A small image classifier, trained from scratch: width 256.
Rows from block 5 of a small image classifier, named by matrix and row number. Rows with one number belong to one neuron. Each number is 128 + 32 x the weight over its row's rms, rounded and kept within 0 to 255. All counts start at 0. Numbers have three digits each. After the name is the row's rms in percent of the matrix's.
After each neuron's rows are labels from the 100 images, of 14848, where the neuron reaches its highest value: "strongest on" is what is common among them. Only what is clearly more common there than usual is listed. The data: drawn small creatures on textured ground.
# fc1: MLP up (model.blocks.5.mlp.fc1.weight, 1024x256), inputs 64-127
# fc2: MLP down (model.blocks.5.mlp.fc2.weight, 256x1024, transposed), outputs 64-127

fc1.560 105:165104127189122166140118141100066156070146120123160146144155101157134135103158146094231193063068162167132130091082157124124090132112102130134114117088123140137076177141163137106086102084164099
fc2.560 097:116133091089160136079151174103101109140085132174065118130207113116151145102131114146082111112106099115126138105087147108179124117106077077145125029118137126162130129146089146120146194068094093
strongest on: fish

fc1.120 103:105108125141112163162166119122169122113126125133136095109124131189115136135135083095091183138098068177142204129174130144110110151166089121134159066148155144113144100100126181194102113078120164
fc2.120 104:127123163098095111086127181091121075119165149178149201117134074114117136166131200143132120131177136067105067120081092132128109164121068079124102180101157140133105159117168104124122130151120100
strongest on: brown; fish

fc1.307 110:075190092098102153101180162112131124081150087125126105140126128138077163089064104098104135185072071092157090126140069128177126137156134095118128138090161118096110120190214143064150175083070106
fc2.307 095:135097142152123110093046140155101113081076156138105140110194169097113120065170126176059115142118171163085189111074194164116092130086108163071221106104133129116133131123123076144083099143178169
strongest on: marbled; crab; white

fc1.119 096:117136125112144175127127195111133146161138118129136130107139182136154159163194144094154138131126170097122122150121115177142140057136095126127119076106121106146143082110104068091134112150144083
fc2.119 098:119118112129149147174097101115173099121113154208174160091147069151120097133200138187106105189163088152110114151123200121102097169152097118109133129139118096099179110096082121153127128157101147
strongest on: spider

fc1.292 098:118126183126151178187066189148159154106105146135139120101153088126092197065130060107104103123160176167131131132084178160155122085166175105132076086177106188119145156084138103162150144180083153
fc2.292 093:166076103155194133120167127124139096087163137125039100112101154107114106133164200094074141113112164119148098130108160105174120148145131151149107132091156078132103146125085144102173208130128121
strongest on: dragonfly; spider

fc1.56 101:091092126157152157123117138075111147124071198128138118151124082102162120130111133131140102130132138081162133186123109107099160156105109189102156130150169151139124092154139126172106103107128135
fc2.56 103:172187099132193105156108081154163115064095145137103088156113135156021089095144134125084162156153112121199061157135170117090127113151091107059163167127126118118156119120133163139132117153102084
strongest on: black; grey; butterfly

fc1.217 101:146154104090160113111105111124153125128117069146122151141106098124137167103148119193085115113130104182098116084157104150109135065192140154129109146139133110185108162058087099132132052096098107
fc2.217 096:132148084135115137098128116124085087161046143091110115104144137105114121136117105147100152153104047111071138126095119139091129141099152120129140085102151160100169098125136154166122139133161111
strongest on: jellyfish; yellow

fc1.81 103:088169156133098088152109187088102164092140129125128101129135124064139089163123155092127101126124136137153097156133114093105115127192168201170149200122125149134139096101093142183121098113132146
fc2.81 092:123109140147152164145109128076094121109152107153140101175101122132081125101195117127132115096137122105135185087177128134138122121113120101117105065126084122174091103154054102068155116126100152
strongest on: grey; crab

fc1.65 093:086172154093164091120146086157116143104158090115092135159095093152138196103168157141084118161129164085148156142166161160092135144034102132128117097150137175095094097135131125132074171157100157
fc2.65 097:165205118144100149169106156085171139171070105125116179165117161112148063075074127146129109127111067191094103139133132165137094136111170147114158074112173108103085171102116099102081129161126156
strongest on: butterfly; dotted; yellow

fc1.89 090:084103129123124159136148193127163139150191127108101169116095180109113147146182146099120078173115133171153125179162086167140152117074147112134143129125156131097116105091121193141078100124181185
fc2.89 102:170155089155145094126193067162128065102092131186110113118187179163125148075126110120084101076129136138152196134147103172129146096123173071130136129123091132162090115196099123121094132112127079
strongest on: jellyfish; large

fc1.405 098:150129108111168105126170141100173139186130092146103182127145122118142131145110138143131119131110091131177103150155167160112122142141100170144169107086129120096208126090111100126097135090115149
fc2.405 102:131132141120125175132104138104154183078228100124151118115125180122147138222118127185125149171107168131125156148104149128173077173114129148094122189173142149143152098123082137060141116109155137
strongest on: jellyfish; white

fc1.173 102:095102117161197165114110140084127114113149136043169074105138123140144132125098137172150130185148142167079155155139152111140100141124199159144128106174179129164093162150112121129171143142150114
fc2.173 100:114142160200142126170166091097111141160104145137128177133085064066082148120099147146102139117144134135155114168145149142176137135097143118150174135054073159063083089172093115138108085098171112
strongest on: black; plain; jellyfish

fc1.419 109:109114184120149100159104129111167128111106091143123129153122129077112164145095151143151137176136154070166135189127104116123106124124062144139151118133140177121092126128160145062181103132129150
fc2.419 107:143150095152145136093075092110162121162133157045116132094084117138131157133039137157100165076134153153108099143113135152140149143130130092168119141131076095125115177054136137104131109184119039
strongest on: snake

fc1.429 100:118137165134061073119130087147130132116150090074178107141128136144131137130122143115088147115097116080155151098124138114147096150128112152204142073117231147115186083133110110150174164192159124
fc2.429 102:085140111150176103107106140148158093143127075125155166136180107142123166104139153138123171137130095179131158140095112141181179132092178115116099142134110136169114059128112167118146149063140101
strongest on: fish; snake; purple

fc1.203 106:086126148093140105140126137137135139058114090162158110157094121096151102126111148113090154121102073124109153137182140115116115097128121064093131102048150138132056146147076132096174169122148136
fc2.203 099:162138153116159086133158126118052102158159070099121076119114095130064149061136169206142130163036196171132211087155131176106138153087127164066129165170108155161147110141138105157129127111145061
strongest on: crab; beetle

fc1.571 098:152095097099114098112178074173165108140117120105067090177161109127124148072130123104105140165126178080188079115110121133129117119173140082155072132114068112166115115184084120091149128120083151
fc2.571 086:127166165180078114119096050099120126068098133157215155103145126076152091089134125175117158137090099135140131069124134095124124099069159205131134142107158144135088136105182135140108116110125068
strongest on: pink

fc1.156 095:152167128108152113128101091102113082179116123122139130138054146143140210155135124129143139094154153124207127137159109166077129089090159099111075174148183087117155102156114041084134161062082175
fc2.156 094:102060126109108138129162196145123146117099162131099118156150212094084093162116148121154133112124132151046168083121185100133163082214157123166183129131096093097159133132081106146152131149125108
strongest on: snake

fc1.603 100:118122070126150174182160101110147097142161103127060146143100157136056163080191149182104059146082121123173100120145132120125137154090128154161151157124096164117084101138145156131135116112133111
fc2.603 104:115164127108081115145136098134155099111087126178097098203160146150150134104123170147125147105135149152112127141135069146119175161099159137126146098122204128116050083069120139187080135114163170
strongest on: large; coat: striped; beetle; butterfly

fc1.552 102:064102128140159156116115148176138159105152149140099116112084137141153113149146137118074107103158153166116151083144154095150170080159151146176078104151137118194212165096126160159170157124154141
fc2.552 109:104148175052084097125119174101175134146164127120101147122197131155081198105173086103085080146118150194125115128168147130128113079114154123146102069143114131114120132151139158155109130184104094
strongest on: pink; snake

fc1.155 103:163172110067108139188117117122149172115103176157110176156107080133126163124190152091104145102172143143141176127084127140135147116085154111138123134169119120078153077168138076138120137124088156
fc2.155 107:099111144179102079112113152114111153136156096129087183077147145108141161120123133076134170157148132072109140126128128097149147172084191164094158122116088148179131207099126122065062205115156156
strongest on: turtle; blue

fc1.290 106:103118157097135123130116167162154108079064111101151120079115144080133101089169094136107128096144143173182160100134101114133093156187150113158126161101128165090108137100154162129092112192101144
fc2.290 099:119148097163047135118125110131087134176126104126136134136174149133087091117076133168150145154127151071111160170163091136133142123083157147152080123141124123124143159108137112142147161068075084
strongest on: white; caterpillar

fc1.363 093:151104113122150152190103096143149115116100150125086193152105190118078144108166129112130146178087144107120176084212163159146089077091116147128155119171117104160120191096098063125099180135079105
fc2.363 093:122092132121086142111116111141123123099155125131173147094113105154151131138150179183174145056140114126160132127100103136150203127084137108120215079071080133135127142100118136109106080103149120
strongest on: plain; white; fish

fc1.49 102:157136179060137110109087155155107132115154086129138102155148151141162092142149100151123108126133089169103081097127103177130177076115175121169140112140149125069143114130122059152192090124097143
fc2.49 105:147123159140147132107145116092124106118140093115126098075139110110009153138134126192124087146112101127074129136117130099168112136128144093069162095152183157138125111135148147143090189090130183
strongest on: small; beetle; white

fc1.190 098:132200150218135118147122145166135138110120195132119164139078133170141086106179089104132183119148136084118137152138121125169093025150094066097039148195094076150148092164121117145088175133123113
fc2.190 100:110102127149093148139095123145092148109097207134169170142177095111146148156103142105124104080060097161117152115142101148127188168053188147111153144074163154094139109146159183195082132125076117
strongest on: plain; white; jellyfish

fc1.124 098:186110153126145168121133119165077146163160099144163105144157119139109116053138156113128094095065109139127140092142144134111092096049081146104094108194132186149152143146112159117173085133138140
fc2.124 096:136144083148089129129124109158162164115226077114123193138154153085151104153187088114135086102106135118172095092130105161164157160073131129076137149107140090145157102118091072127108150137105122
strongest on: snail; brown

fc1.377 097:160138099095129085116099148141119059071092182063147132134166173151155116125113188159040091196115128164158118097131129134112159097173137179090143138137120131151129142157113085096112111132137135
fc2.377 103:164133131108151089149145149138078174122135111147117095151105210112119140109118153115065157126113094111097090128125134112108167123133107161176164153148136142130104092162085179133175060104144060
strongest on: jellyfish; teal

fc1.211 104:151066102094183167146098067128187145115127185097083126160124085085056145131097127152132096193079096116109093134120122121152164121095105157096168142098114190101107177128114112108102168100118110
fc2.211 105:147128148141097105072118153103159142124078153126143120209074149201122174113161128124129221104128168160110124121063158162135082155135132148175136109056064118090123177212126109067181119145119134
strongest on: white; caterpillar; yellow

fc1.491 098:160163152156137161108072172076129136086128119163176113127112094101134127121166090128164130081096162165133184102123099083150106106127104122156140122154086156127085097135033093099145130156124171
fc2.491 105:118173140124103097100062119137149149113069079091154100134129186092127095155137101136149137130118101071166101105120206091125132111102090130062110136125130103100096158116202179117191133101140117
strongest on: large; dragonfly; butterfly

fc1.449 113:121126202073128092086092096105103180150098170134141121146076091097147169110099129120089133125196143101154202102150134161079111164088148117119078123123113155106113142113115090153111105113124174
fc2.449 110:125116064123146068100157202155164075168097170123148147140126162163094142082181142101118098141103070110145068084126198146200129114144106108103151114124140097101115120152153142104169122137125152
strongest on: marbled; red

fc1.584 100:148137132103120077137122188047143126072101174120127133106097129084157113144122116183117140162122073174165070178147170081141088131112129152069127141109074138162113124155158125090134055014124146
fc2.584 108:141120088171098151051158147156084143189176098126184150123112117151088140140162090092072172121079125100097118111109151166173123148134167130153085111051135143123128147173112132069134123139151114
strongest on: jellyfish; plain; yellow

fc1.489 105:087145179142145074089081110191132126060109145097125134087141140158127111121153132111126063138104103122143077139083150087099084121051126123118222170159124111107086104111158108122153151069069101
fc2.489 092:097116142169110163127083148056108111080078136085115161134147114059126114153141183085137122164119139121117183123112130144118101116209117132124130138124182072105160105168093148031072177129161098
strongest on: butterfly; small

fc1.258 089:131142149071091095093143104095210120139111151114140053133174068136167091162117103112089141086163115167182124093109091134154104105143086161170147134127088182064074126144110112093181064135145078
fc2.258 098:118020101120166135144095115172101123118155102069125158135144156077167114153115091138148155164075136142031142161166155121156218129192080144093158134113124014152138148086171117145119088097088189
strongest on: grey

fc1.581 098:108122111125102143135157080108142113084080097147139146124111165115069132081107137132089056146069149103100088055151062207159151189145128102146078127130178119149141104076159068140080171134089089
fc2.581 083:124117114116138146102127192135090191074165128091106094122087096112171145131171172103169176126092101174153183122125142086139153075088085157121189152133053124123156095119100125084140114109180156
strongest on: white; spotted; snail

fc1.576 101:170129145083124151195100080121176096155166150117137133132120169075062156121141117103187144146068163123127116117110170133146127130152093160062172149118202168096144121141114091109104149112101077
fc2.576 103:202164096124153128135096181106184157097087137119122126170126058201208175070137125165140170064128088156094094092150116162151129060141184131127131128111082115126109151167105183122115037090134105
strongest on: white; striped; fish

fc1.126 099:117139181096134104128101097203107092083092164052184100151151183111152166171081098087111138181080126149139136070095086063079189160091129124138105151144142134110048111087078148152125137122139118
fc2.126 104:129149097113047113102140176161060131112164108157130145127099098095151117155157133171156101130116108126095163107072143139129128175180117112113190114145106157155155145139107143123106147096145134
strongest on: dragonfly; orange; yellow

fc1.280 093:106084072150165206084097160133101106134108146131106091108135164084099185134113088147110122118166145086164062087137133153092158169166042149111135107099115157157125149074117173119150088127127082
fc2.280 100:082160178101135100190137107162094077104138141130176128111141116128165153103174166132140155147095099131152144122078076123154117151146110108132148149140157140128127060118083131128164151108148133
strongest on: beetle; large; brown

fc1.739 105:135195108136133121127128156132128147157075143103058112150094112142119122130110112097100151165143111145130128170192174107116159084136156100146172134125093060144107130040162105139059162123113078
fc2.739 095:060092101065140083108109176105152156115144127176139155164127173095078152088075135062111126152137136108160168081167144112160162127114062108141107140047180116169126152109125181143154159116129121
strongest on: crab; large; yellow; colour: orange

fc1.376 101:091107126126108145120110080154116149097093177060101167122113131133099141114074155106150151144077120138107161094113122100134088105171176162113131077059092091118148131147154124083069120130126134
fc2.376 085:166118145117113079098161137148116143082064090142106054150109172129142170123122125121077115105187205115136089108161197113128124103085122135121120198095160097146136080155117058136138152108110147
strongest on: small; orange

fc1.424 102:137086140132094169160146147129097091185110111114175119092119159212156158177122108120149141130177171129124174101117081139164122140093143101117154168108126108145133079133102119158181090123110158
fc2.424 091:125122167131115116072146107093141149122080203048105080083085152123147159112115122065119126084112179130145092133096155113133163119133071086096127063085120132074168102168178111173079124182181084
strongest on: plain; butterfly; blue

fc1.230 097:082146107117114157093145130132163088157139095108122121106147102133097122133111119055148115118045121157166123143142188105095137105117150147165130154138140205207154180100119174133132110168120098
fc2.230 091:078034075124061093112069155082140154174155146176170161125076131123091116180123123115133080142122137128084131170150151214125085112080123139140150120138096092116249184141099129143105146137096137
strongest on: white; snake

fc1.411 104:088126184087140093119106110115147100166099118123160145057166149127117114133085090098162130168111153160093191133069154169081193123131092146130161066109106085173069124156178126164121116128179137
fc2.411 104:092111072129129084138140147084129150096118182135160100154142083138147101123093102079141108125124126153147093190178075140096112116121124159125138195182092173125121130092130153164116126140089188
strongest on: starfish

fc1.340 097:110108161107081152181147101112137056067092144155109100141134099170155129090152137137136093141142145123118110148119059131136122094119079096111161121105108117189112182148085162141134035091108147
fc2.340 094:160160142149171126088116114099144124173198162126127171151146075125067105125202134179113099116153109136055131139140183147137137124082147173124102059102117136069113109149165139077126168131127141
strongest on: black; jellyfish; turtle

fc1.296 109:056157084159196092085104139121069130134085069092118080141114147157119075091110120134135095117093061133110159120113082087182157085126137092133138133072079100141102111123162132116103083098099115
fc2.296 104:187125116067116066161108147077096098103131168151186145175139102177105125101158141122078112088131093128170114142110170184124155137091140102175091128134118184148098087142145089194093113117164074
strongest on: fish; yellow

fc1.516 100:164095140135091073126147117173160181146076136155201150187076120179109156127136108139149128124166064129146179139108148136174143137108127161090161113105149140120109097098162223164117125125122141
fc2.516 094:107186123079117164145110147054105140081136147049128170128113116043113149150058155115098147097116103112142169169127114091084147102098120136112140174066146196088152139133136115188109145150072119
strongest on: plain; butterfly

fc1.380 102:176160165139135144105100069130095158130133085132149161089136149151135131058145109175098137101110112100103110106163134064142137065109148133158101119097083148141101098128165115153119137094087164
fc2.380 093:160164141075104066093128092124151113124122153121128113095175155120145083119133140096149085066124103124141143108000169142160078093102092121145173093125098161165174083121084128157110175163077079
strongest on: marbled; starfish; brown

fc1.443 105:147193128159172121091136124098115123100140149103141161133129140166152139156156107174159185132145079120075147116130126117105148095087167138101157119056099104180106130160056143120082115208136104
fc2.443 100:053132144113126073137105103145134131167155074115174127136119132074150146141156174192135131098151113143158149202113113131111114104186101101131157183124129165130124139154140202131097142119103074
strongest on: snake

fc1.760 100:149158052090150101120187118117113142094083126159099086133128131076133126167089149129125109101120141125151087108124104157124082092093097152089146113108094124096101125104102211111156117139088148
fc2.760 107:115077143120049107129180123093105135110173114151129115107137155084191109163124082150131153146110166085106159125147144176100219160109102127110168139129147113109117132119102084135107122165145163
strongest on: beetle; large; coat: striped; black

fc1.33 099:158126130102097110133098160111129127159144085101061071097115153142136077113090140135107152115165042115118047138121089095145149132166152120099090117086123117150105165116131204141160098089113105
fc2.33 093:098129151167084180095100116132123111151122126121133105084107137082123106139174133100118144151146166113070129070138074136139107094145124138081162122114131104168096102172078099091076125156137126
strongest on: white; jellyfish

fc1.181 109:136097111133088171159114130172116146129114113103095118117163146196122145189106141134102125142091100178094125030100141142126151134120133102156121127140134129117134111093151086089115072147088141
fc2.181 097:165119206128175147088084148136152101179113118236091073139160095115132091135108099139099103162071099136104120140123136165128157155117150134040112121150139142123065069155143157178139145052152149
strongest on: beetle

fc1.499 107:111103181158171208159098093168129197107131101112140128039177110134104159168162082164148166120073093099090077159112141134138166150075118086107113152092076131114131152150158159121149121097131141
fc2.499 104:146168141132163133159121141124148141111111121105088135124152134110232106090080142113136125156091160148081142175098128103117148114132154100150065196150087099100118171131122111184113145161058135
strongest on: spider; small

fc1.331 102:132081057111149100203179150184071146117096199084079180139109172105104129136109166163105145125092103060157159164109188144113128136116157115134147112115075107108110167144133127167105138106176133
fc2.331 094:105110131137149131094146116106163151104129217092148154173148101129172094079172099191134118142082120155098177119154158113126130152107124122089180155134120127104157071094090123132154084138112058
strongest on: beetle

fc1.646 107:148171105128126135191135172138098125169099081093116105135138089169168086126118143139129176109107145076088158129100115034118157164105100106163095125117139120165161073131124149111150105088129175
fc2.646 105:115152161133146126080156120187167107129113177132121179104100183173109145062134142163086107113102121145126096146102124175174202129145152092195124113133136111162140071141181112123123075155163147
strongest on: marbled; spotted; blue

fc1.748 093:202183179096157130139096106103132114128159190132131132165119069111109163144079147130129087118071120193059134088071145135104079168146099095081120093153156167045140122130113081110096122128089094
fc2.748 092:069113135100082145068137105080148169057152117193156122165140138146151131135116128167107138113145091108154095079115109198096149105153136109130137213160093113125147098146146216187101138124139156
strongest on: starfish; spider

fc1.349 092:142133150138122147137150132156105127120140177123150137134156099142092134163146147115122143081158093110085154078078101103135101095111107089109152120153135099106152149110138145110148147126120086
fc2.349 092:123123132143127139090082111073124164106102102121101196108098167091108128126130068124147080170146166123135089133166147075187069120139134074105158137149096127154126182123077119149105176162136071
strongest on: brown; fish; butterfly

fc1.550 104:090133120128095135220139157093099117144127112090127153118116100165142128137109146119154120114130118107090109129158110034107136111107123101151098122123137150200156094183103107101124119076075146
fc2.550 090:094114137107112115053124119172154155122105175121128156112154155192121111090170112130071127118114111161132161162124133176163194127174125121134178162090154097164141121121150130130119074122133142
strongest on: marbled; spotted; brown

fc1.570 108:176168096105138115161125153134088219111178161090097152110091106116158113107172154094128185083119098182097122107120095111159159104164181077100146138143113128128097077126139111095057061092132043
fc2.570 106:140120117074152084092105155082156119156116077132134117182144129185146156096108139130118120152164096130190155110179126115105104070172133112076099149094046121176135126076089132194092115117138106
strongest on: fish; orange

fc1.308 098:107168155151083120121101159101122110135100156098156125126102063152130090171135114130156129133172094164131121159165188109121156081131093116127156126152138113109134068123126100101139138132145131
fc2.308 100:036081153108176131076094108115095162098158146143092109158105105045139146097174126183121118151132149101099139129075174131120071177138158191089142127132128127054118150114091183155133170149096136
strongest on: butterfly; small; scaly

fc1.51 102:190109139116094152158097081133145112119223141136099132101134117063110142077113100061206153096130110098089114087108153116137137095138136116116145150103138097100134133175065128078042085108083144
fc2.51 097:200120129128156178091100104088147159152101130160122210153114092140154146072132148145129189181089098132107138160152135056153110143114095127122143118115166130148092134110168118145131120128103089
strongest on: fish; large

fc1.31 102:099131115130076093142135129144151171120125148132107142133137137068216120140069112104138118109162134073123128164097120111135121124157139169116149142143176147142114067124092135143122041125152161
fc2.31 103:098117128147126168144063119058114158070119093182111108141103044169087166123103126118144053109178138150090128124195102156158064105130112099178152129096074131167145132059086115097133074135088119
strongest on: grey

fc1.475 090:163120139125165157167131085156153084144135157133097147138113134137108164110117140178180155174042186106128086103141155194167136150125183104109113150105174130104145134128100106120117175139069140
fc2.475 091:079152082146115151092130154126071139079120186117112099129139122118110086151195118112132149118131104144147150158108121139113153079083152107127177083038080134163113185128148124115125111151119176
strongest on: pink; white

fc1.764 109:185208098212168131104130112130165184133160142142135146157125064126084175143184122134092108119151138135142137086139122110147142157116191169172105127152140160099153136149087146122185089145122125
fc2.764 121:120153146096135117170165155156086161161107081080052088111181180101135119163151121098154104110095083131102082141197071079129159116149153147088084123095085150144150119129182181056138181109171102
strongest on: large; turtle; yellow

fc1.591 104:129140094080116154099134162108131141090081127074156128131052125109128153081139083134112122101175123128123125108122133171094130138112114077143078210134111183107149155143242081146144177153130142
fc2.591 094:127089136126099122165100120105107142123162113147171143109179066171121055160133144149102135134126164147132164116076026092111146106136095139121157083104144154159108116109106154149159104112103072
strongest on: spider

fc1.715 104:096194090124052112137177102175153173140116085152078138132137152123093107127154189131145084144094129110111101088144083135136104111095077141142190160166144127159064118137157074103142141108126104
fc2.715 114:167146086137112100119118123103102084085107136165146125153125143095109147145163165193068125187072209136151141104164097123109148145114128122116133094156181199140138143104052134112108125150126123
strongest on: beetle; large; white

fc1.707 098:118095124153064173095137122154087103114112121108188148138070134121183121118190105115125175126113140092181158108151132158135125070150151139131124138110142100135128174120149190116096096099143169
fc2.707 102:091104123099144158103084143151157133142115137198144129133089082083093131178152178088157200193121117110082132099120156150107066113141126120129123185126125132126178098155136162132163106078160120
strongest on: small; jellyfish; crab

fc1.242 097:118185156151106188056117136140097113112098121107167050138076201172058114124114129124141138127144067171119141148142094154131123151098170121114174119094115070139130120088108167156053122114157183
fc2.242 104:130157091106128163149148173156099132110195128131124126116121165139108109123156083151142166141117154105106154157138184192127103142147085089136137140104139045155058123138114144055118127127124130
strongest on: beetle; jellyfish

fc1.480 093:092152112138161144134105163129130136107133107134046251099115102123119142150128173157117115098083191127116139084094123069138130134158097145145181133185147172144131127105096141126074131167065137
fc2.480 096:143093154123113139138095108122078159188155157111143098111098182143107136047114139116157140125143101161141182171123141128144153132120123096190090193141110125078080075107147139099123141188158144
strongest on: plain; fish; white

fc1.537 093:118138088140149101103152085138139158105137155146114127139120148142115109085128075128070166090073142146113150147103098130134126123158154133108161105107157168139119098118148165189095077101116113
fc2.537 095:129154082120124115127139119094119137099191116068123135139155140198130147165107085127139071155196075177131158154089165120134157156099137092107129126111127180134170125069056136071097164117133111
strongest on: snail

fc1.100 092:186098111072144209110151081056096122156137113150114155107100132098113152132111158098114111148111132135111119098124109105115143096145093111088126151132130164138129154156132126085094092190122155
fc2.100 112:088115094117113153154119106131153163157090099137115098211065065082129155132112075172145117130139167076113158148108131128108150071175118149181165147124122103148153150108181125088104120112141141
strongest on: turtle; dragonfly

fc1.4 096:119124121075110072131100144132083120122128138156089170100092105197151073083166133119078060042095107116086138137130151160083090065090178168131152115147124127206062146120138173121100131138103148
fc2.4 090:112143122140074123101146145105169141137204121098137191152166058142163103126121136140154078113141145126083099214098156141114151144113126135187090146106110125095103112124057151108158129130129087
strongest on: fish; small; orange; creature: butterfly

fc1.287 107:111089109131140118142082103117192190130117143100120120137104105085140122137149128165138158079138139166180114112077107120226140222151184169165118091114163103127078136133179166102140097177067156
fc2.287 097:150151143122143142179074148157145124121136178139121192126073142129109143103084072138132125135137040094148177163146121111118150120089143167098113125145103143135124177114127142104111094110121126
strongest on: jellyfish; dragonfly; red

fc1.87 095:134098160131146098102167086162132163124112109124147169115080102133100097182148112117180140088124133119111085096122090173079178166155181121156188123131155105194122069129117162109103125156128149
fc2.87 092:122093117155145143144128134109124096133132126133113152146109119135073102170183128122062160152136221146112117137170128122094121126089103148088139097148118112072212119181100128114157095183163157
strongest on: butterfly; black

fc1.384 100:109111098132157114136161090086151116129099160100129120091108095118102121052093137110203125094073048083118124130087099123091100134150117119126159108128128098153142151138157032094079139161108143
fc2.384 101:147118129131134101065170089136134139084134185076166135078093128123117111131156172102151072119127161170154132141162134157177144129195075111107166156067056099173110121134146089090118182086122172
strongest on: marbled; turtle; snail

fc1.749 098:122126115131143075115115157141116150094081140137085121164082121093127133081107165182114081123094064126082126130117096056120087150138082133136109220128181091065181114152129112210113104095170117
fc2.749 098:172135069153118163117114115133105149106203148128098095153091127155067102157119158121193111147169118157211081090114172180079128097140028132131196086192073130142186180107126172077157124128135117
strongest on: marbled; fish

fc1.125 098:150126082142203123172144093148092129102101086100091209110177155148161162173097111184025093143129149141144065187085141135139164152108177118094126069111100107099115107138105075168105104126157104
fc2.125 094:129171138126145147143138207102164119138096062127110077144105112099117106085091193117104138125144134112079167095099157108125115145158149097177116103137162148112095153138110115130116094114145158
strongest on: white; caterpillar; butterfly

fc1.605 094:159135139124123140140114149091140124080131087085168182119157100127117145143105138183112110121170150133131124149125133124131103154091106112137100145197137152111149122115201092119108170089109124
fc2.605 096:165074089167122112088158128126151157134150160158122161093144100133100096156164165110156206182176148134121114122167126128135192138148116143127153159154130094138129133144107136136099118125083126
strongest on: small; scaly; butterfly; creature: fish

fc1.244 108:129110125082089114135128098150142138123124132104088098106107146151112053116142120031146181147173140117110076117135141190173124141119085102182156116121166132153102080145091211080177139102112141
fc2.244 101:135107082206152162143142144072116121152096139166165129132158134161090057189100147142176167131145139126091171109066149117099172173079102117104125140094111148167091143125135179134138166125154084
strongest on: snake; purple

fc1.423 100:091120120139133120140067142124118083087095159091138079125115112157095098155097139120155128117092111146136129132099135142057141119111063136060099166131131149090131115152060157072077123143048188
fc2.423 083:171134169096111125121180179139078156128255156126156089146113107214135142067151114207123088139139137072126118118088181135111134191081165139091148117102140127148119125084110121089122134087097038
strongest on: snake